config.yaml
encoder_arch: "vgg"
model: "image captioner"
dataset: "rendered dice on a table"
train_examples: 145000
image_size: 64
crop_scale_min: 1
horizontal_flip: true
translate: 0.12
cutout: 0.25
tokenizer: "word"
vocab_size: 28
encoder_norm: "batchnorm"
encoder_activation: "gelu"
encoder_depths: [3, 6, 3]
encoder_kernel_size: 3
encoder_stem: "deep"
encoder_widths: [96, 192, 384]
encoder_downsampling: "max"
fusion: "cross_attention"
label_smoothing: 0.05
decoder_width: 384
decoder_layers: 6
decoder_norm: "layernorm"
decoder_norm_position: "pre"
decoder_activation: "gelu"
decoder_mlp_ratio: 4
decoder_head_dim: 48
decoder_fused_qkv: false
decoder_bias: "none"
decoder_qk_norm: false
decoder_parallel_block: false
decoder_inner_norm: false
decoder_positions: "learned"
decoder_cross_attention_every: 1
decoder_tie_embeddings: false
init: "orthogonal"
residual_init: "none"
optimizer: "adamw"
learning_rate: 0.00093
beta1: 0.9
beta2: 0.999
eps: 1e-08
max_steps: 12500
batch_size: 128
epochs: 11.0
lr_schedule: "poly"
final_lr_fraction: 0.01
warmup_steps: 1250
weight_decay: 0.4
Rows from block 3 of the text decoder, named by matrix and row number. Rows with one number belong to one neuron. Each number is 128 + 32 x the weight over its row's rms, rounded and kept within 0 to 255. All counts start at 0. After the name is the row's rms in percent of the matrix's.
# fc1: MLP up (decoder.blocks.3.mlp.fc1.weight, 1536x384), inputs 0-95
# fc2: MLP down (decoder.blocks.3.mlp.fc2.weight, 384x1536, transposed), outputs 0-95
fc1.1116 062 [125 156 112 135 155  99 182 140  96 140 134 104  79  59 106 111  89 167 129  88 106 170  73 121  76 187 149 162 102 143  81 135  90 121 119 150 100 133 114 152 119 156  56 107  80  95 154 175 138 142 199 116 153  81 101 123 148 142  44 140 125 108 154 119  96 106 146 111  70 129 105 165 103 136 156  91 139 110 200 105 122 129 114 120 123 102  85  82 148 100 107  89 115 148 168 108]
fc2.1116 067 [ 84 140 117 140 158 126 189 115  86 174 121 142 127 136 100 141 174 114 134 130 156 152 137 128 108 163 161  99  93  89 135 109 103 119 158  77 143  88  80 174  80 128  64 180 111 101 170 115  77 188 158 152 138 107 182  53  57  87 185 160 112 167 102  86 105 103 145  71 154 129 155 146 140 134 139  78 134 131 146 134 146 136 111 139  99 104 108 192  86 147 145  85  90  68 143 203]
fc1.1117 061 [179 119  73  98 158 103  93 196 149 113 188 171 128 107  65  91  28 105 125 158 115 115 149 208 146 126 139 105 147 173 131 125 127 153  89  90  99 101 130 164 135 150 113 102  73 132 153 108 157  96  89 153 131 105 152 105 154 141 100 153 162 194 168 175 105 133  98  99 118 195 188 157 137 108 117 113 128 135 173  99 211 134 109  55 120 139 177 103 146 128 150 116 134 148  73 165]
fc2.1117 066 [ 92 119  90  75 168 118 125 185 139 152  45  97 132 164 146 118 141  43 136 136 126 144 104 118 146 149 124 187 183  98 157 113 179 127 155  72 157 159 113 142  31 130 138 114 172 132 131 112 113  65 106 123 170 116 148 137 149 144 135 131 162 108  97 148 114  88 157  86 179 162 113 180 138 137 114  91 147 137 145 115 176  98 144 148 111  57 135  91  88 121 153 138 107 112 145  78]
fc1.1118 103 [ 94 165 142 152 169 143 166 127 123 170 128  81 127  88 158 122  76  73  68  75 127 122 157 145 101 120 105  88 122 133 104 168 103  83 172  80 104  79 189 107 108 135 166 116  96 141 135 184  88  99 116  98 139 164  89 153 178 154 123 122 105  82 114 148 146 148 121 138 145  84 150 133 118  79 125 154  70  94 139 114 102 133 205 106 103 111 210 146  63 106 155 146 152 148  74 155]
fc2.1118 100 [ 92 136  80 143 158 125  92 122 131 158  77 139 127 181 127 159 209 152 135 130 141 118 132 152 188 138 114 118 107 104 121 143 166  40  72 115 130  95  68 135 162 115 113  72 144 115 101 195 126 125  63 112 115 176 119 156 112  92 152 126 162 158 129  93 115 131 114 139  95 122  81 167 114 122 107  75 162 162 137  97  99  67 168 164 136 108 166 156 116 127 131  68 102 149 110  59]
fc1.1119 062 [ 98 153 147 166 113 113 114 162  83  97  96 143  95  45 113 142  92  97 143  77  86 182 118 109 168 136 104 154 163  82 194  93 160 134 160 153 103 134 110 118 179  84 126 133  77 110 178 146  99 161 129 188 131 180 140 156  81 148 184 117  91 181 149 129  73 170 149 124 155  89 147 130 159 151 130 114  93 156 147 111 156  78 130  70  82 121 127 129  83 202 113 122 155 175 100 124]
fc2.1119 071 [163 119 114 124  71 195 177 118 157 116 152 143 147 129 144 158 155 144  97 162 128 132  86  88 121 163  41 135  94 111 100 104 163 120 157  92 126 108 191 121 146 162 140 181  79  90 171 135 135 104 182 151 119 158 109 108 103 125 167 158 181 117 119 114 178 150  99 153 104 107  90 137 127 153 185 121 135  89 171 166 127 118  54 121  98 135 158 122  92  67  94  91 159 166  47  75]
fc1.1120 296 [148  55 131 136 104 147 107 124  99 137 167 122 129  73  72 128 129  90  78 205 158 171 155 103 110 141 104 140 171 184 142 171 139 157 200 162  65 157 115 141 140 126 113 166 114 127  80  91 114 168 172 123  56 136 126 114 189 168 121 105 129  75 131  79 159 108  76 134 118 160 155 122 137 137 127 152 119 126 158 130 150 169 161 134  93 116 183 136 165 128  64 128 101 166 170 187]
fc2.1120 283 [127 151 142 117 162 158 155 177 119  85 120 203 147 176 164 106 164 156 192  83 118 103  61 136 159  75 183 125 119 101  90 128 127  84  91 101 158  77 126 111  94 175 167 125 134 163 139 139 130 122  95 124 138 162  85 148  66  35 100 168 146 136 140 157 142 129 183  69 114 104  74  97 134  98 139 129 183 138 104 141 133  97 100 106 134 130 124 108 106  93 166 129 139 131 119 100]
fc1.1121 099 [148 183 135 158 186 127 142  99  84 147 138 177 112  87  95  36  92 127 169  93 103 116 161 119 121 171 117  98 120 128 138  80 112  78 120  97 193  81 112 156  84 122 159 145  69 128 157 177 125 220 119 124 118  54 165  78 102 127  90  88 161  69 158 126 108 112 110 116 154 125 178 118 104 149 156 153 126 158 147 153 121 137 145 141 101  94 178 203  35 165  91  95 104 135  58 122]
fc2.1121 109 [126 179 114  46 115 137 126 132 183 141 108 111 130 166 128 166 108 117  63 170 228 100 105 155 165 145 113 115 160 112 142 158 137 164 103 153 128 176 223  90 173 131 110 141 206 135 124 133 144 145 143 130 125 144  61 164 165 139  96 137  43 176  92  90 177 111  93 102 165  81 109 127  95 158 194 161 144 139 148 115 158 137 148 139 134 108 104  89 112 106 108 167 170 145  83 110]
fc1.1122 101 [141 120  73 172 244 127 151 155 107 190  75 141 159 155  91 122 137 148 153  92 130 147 164 176 112 100 127 138  97 103 172 155 155  40 115 174 161 144 134 113 197 123 150  79 129  95  95 184  59 162 125  69 117 156 117  83 144 191 136 138 169 102 106  93 129 116 119 118 131 103 118 156 123  87 129  92 103 153 131 107 168 111 138 121 167 120  95 139 143 102  70 132 111 172 169 194]
fc2.1122 107 [ 78 148 113 111 163 128 132  67 103  78 134 106 112 100 135 142  99 103 147 108 125 143 128  73  84  99 164 166  60 112 133 105  92 149 105 159 121 159 131 118 114 136 157 157 150 176 182 144 150 137  94 126 112 123 127 140 135 111 117 126 111 123  99 188  98 117  75 122 157 181 151 156 102  78  93 146 119 160 178 136  83 161 125 185 104 123 143 172 106 170 159 125  90  77 170  81]
fc1.1123 058 [156 167 136 141 151 148 187 174 169 132  92 122  84 142 144 118 139 145 101 123 161 118  99 140 144  93 117 125 136 118 182 125 125 164 116  98 133 110 117 130 156 177  77  91 148 124 173 167 173  72 103 181 116 110 156 143  96 126 137  61 120 210  97  88 144 100 169 175 140 190  95 107 137 152 140 162 104 194 110 175 108 109 136  98 170  92  65 138 147  97 127 175 123  90 131 158]
fc2.1123 064 [139 181 129 112 158 110 114 169 154 110 186 134 138 114 125 173  75 159 178 124 117 153 110 155 107 136  97 168 140 129  95  85 140 133 158 130 119  83 149 126 191 106 123 100 100 140 199  95 110 184 120 131 152 168 153 130 169 144 114  93 116  29 153  95 127 134  29 114 120 107 162 145 110 115 175 119 134 106 139 133 124  98 144 129 117 147 148 129 113 102  57  66 171 155  36 143]
fc1.1124 057 [147 127 115 132 121 131 107 141 160 151 125 113 163 118  97 126 182 106 180 133  76  66  54 118 122 163 139 119  87  91  71 136 118 166 110 173 162 113 130 126 126 163  88 155  93 168 107 122 119 138 102 191 146  66 157  98 113 116 181 141  97 111 170 199 157 120  98  86 106 142 159  81 125  80  95 163 152 144 120 115 105  80 129 102 117 105 166 183 132 121 138 188 101 123  72 131]
fc2.1124 064 [142  53 129  75 125 175 131  94 112 126 119 119 144 130 135 120 137 121 182 121 119  71 108  99 129 147 165  71 101 125 146 104 237  88  91 120  85 172 147 153 123 118 108 162 125 164 153 101 157 142 158 119 160 106  47 156 142  89 135 167  94 143 131  89 146 107  95 114 131 143 129 207 136 160 151  90 146 105 149 125 155 144 112 191 123 145 167 110 118 154  82 100 127 104 163 125]
fc1.1125 137 [189 156 126 111 114 164 164 175  56 108 169 124  92 124 113 130 133 127  80 165 141  81  88 167 161 103  88 144 139  91 123 121 154 156 180  95 110 116 152 153 138 125 128 103 144 121 120  61 111  83 101 159 156  96 115 122  63 104 117 153 122 145 146  87 110 160 123  98 151 109 128  92 178 140 166 177 137 127 109 152 122  95 136 146  38 134 101 120 144  92 194  81 103 118 155 133]
fc2.1125 136 [ 70  82  72  67 116 122 103 102 159 162  88 130 129 149 116 153 149  74 176 104 111 103 136 134  99 150 186 168  70  80 121 121 117 108 116 198 133 119 134 145 108 148 179  99 131 103 149 178  84 117 135  71 121 120 156 108 138 138 133 108 149 150 106 171 166 106  49 173 144 164  80 191 122  96  93 103 115 137 149 139 144  77 121 116 117 125 124 134 138 180 105 143 135 110 104  51]
fc1.1126 061 [164 188 183 187 144 109 109 133 128 148  78 139 144 111 124 122 120 145 108 107 163 107 108  97 123 145 130 152 141 111 134 148 128  83 177 121 104 100  93 138 163 110 124 165 170 103  92 197 135 114  97  60 127 183 142 153 152 114 120 133 169  41 131 133 109 155  66 158 115 113  93 153 158 146 106 123 139 105 109 162  95 119 115  51 149 166 175 177 184 156 153 107 149 126 130  99]
fc2.1126 071 [115 181 127 179 143 159 116 104 123 146 110  94 150 117 147 156 132 128 193 152 170 152 189 164 145  56 145 142 118 157 140 122 186 164  97 101  93 151  99 141 109  97  49  70 136 206 123 148 183 175  70  96 194 118 111  67 103 104 132 119 157 114 129 125 121 118 156 195 155 137  99  95  83 137  97 205  79 113 152 103  62 125 142 157 133 116 107 145  75 120  84 149 122 183 166 147]
fc1.1127 056 [107 136  97 133 137 139 107 165 145 144 103 151 139 118 116 111 128 107 142 163 143 116 148 117 177 140 116  84 118  92 153  74 134 146 129 102 149 166 106  72 163  79  79 190 122  68 179  63 166  77 150  96  72 145 167 144 127 167 117 129 115 192 167 115 128 135 159 143 151 156 118 167 186 116 148 192 154 142 163  79 156 115 189  54 144 112 184 140 132 129  90 132 144 122  95 125]
fc2.1127 068 [162 150 104 156 131 172  90 156 172 134 163 118 124 107  90 107 129  76  81  94  91 115  91 164 112 118  97  71 121  81 177 130 168  97 105 152 105 151 163 156 161 100 112  67 132  95 153 189 169 118 117  75 188 192 139 108 147  71  80 179  74  71 135 170 108 127 129 139 174 162 102  97  65 103 195 116 181 139 108  79 161 165  65 131 100 127 156 175 143 122 122 142 163 115 138 132]
fc1.1128 077 [134  85 128 147 135 115 115 148 169 190 148  88 130 154 162  74 105  88 146 104 143  78 209 128 124  38 119 118  92 113  61 106 118 130  85 130 125 203 101 145  79 124 150 130 104 173 130 182 116  77 172  90 104 107 157 174 174 142 126 167 118 149 142 144 126 165  87 107  88  72 147 157 116  91 142 166 147 147 130 120 129 116 139 153 177 121  73 150 144 139 143 104 162 128  72 157]
fc2.1128 074 [101 142 112  96 165 100 135 126 115 138 123 126 163 147 104 153 142 150 142  48 111 140 155 182 123  76  77 118 124 146  89 169 118 171  70 133 150 125 141 113  72 175 127 106 171 154 108 187 162 121 101 155 107 125 190 158 130 131  59  96 127 155 102  85 168 114 131 120 122 127 119 183  46  85  69 133  96 103 133  73  70  56 151 120 147 123 154  80 171 163  91 200 151 114 139 165]
fc1.1129 063 [123 155 200  99 152 127 154 151 167 185 183 165 120  98 147 126  98 148 166  78  91 133 124 117 181 139 139 105 165  53 169  91 150 125 142 123  68 147 143 113 162 115 151 140 172  78 134 118 129 143 126 185 120  89 121 114 120  90 140 112  81  62 112  71 171 158 137 101 133  95 127  63 175  94 136 142 116  75 149 132 114  84 118  88 129 172 105  35 115 153 111 101 142 123 128  98]
fc2.1129 071 [148 115 150  79  55 137 120 118 136 144 107 166 140 150 119 107  92  89 176 134 150 122 150 123  52 121 115  87 152 124 137 141 146 115 127 116  60 115 162 105 143 137 100 124 103 128  89  88 184 135 148  79 137 174 147 135 135 150 102 165 161 141 173 166  78 114  66 185 129 120 115 143  96 163 143 174  97 102 191  97 170 196  90 120 120 105 164 144 167  80 135 116 162 123  97 111]
fc1.1130 093 [150 141 183 108 168 119 115 121 173 195 152 117 101 137 113 105  76  90 135  89 146 109 117  99 181 118  95 139 104  98  81 156 154 134 140  88 148 142 159 181 148 153 146 111 106 115 108 163  87 196 142 106  59  46 127  95 158 157 127 102 125 134 115 109 119 171 158 127 167  69 148 131 148 114 184 114  93 112  54 125 175 157 109 132 132 118  67 148 133 120 148 177 142 102 205 122]
fc2.1130 088 [146 107  81 171 214 131  70 126 129 126 120  73 154 119 142 180  74 137  95 140 168 146 198 150 112 111 111 131 120  98 160 167  97 169  77  96 123 128  86 104 150  84 101 127  95 183 189  81 107 134 169 128  66  97  85 171  97 161 156 107 201 128 142 157 148 119 162 151 128 133  80 166  81 154 133 104 104  86  88 108 110 162 140 135 161 108 136 129 149 112 170 108 148 182 139 115]
fc1.1131 057 [155 122  74 148  99 160 123  85 106 107  96  92 132 165 143  93 129 121 138 193 109 145 143 170 108 109 146  86 154 199 124 149 163 126 141 124 128  96 138 148 119  75 111 159  96  99  79  88 134 131 160 150 169 135  83 110 107 166 161 150 153  87 113 121 104 117 154  80 125 122 133 159 167 139 134  77 148 156 100 135 122 172 126 101 136 136 162  85 118 209 150 137 133 107 117 151]
fc2.1131 064 [124   4 175 130 142  78 134  82 158 135 109  79 102  95 149 128 146 190 131  95 124 171 169 103  51 135  66  35 174  96 112 128 165 128  95  37 164 162  91 104 130 181 111  90 108 167  75 175  96 145 132  80 141 111 126 102 166 120 115 117 112 138 122 136  87 117 141  90 192 129 142  85 155  98 118 119 161 161 130 129 114 135 128 163 161 111 102 103 163 121 158 116 120 182 172 147]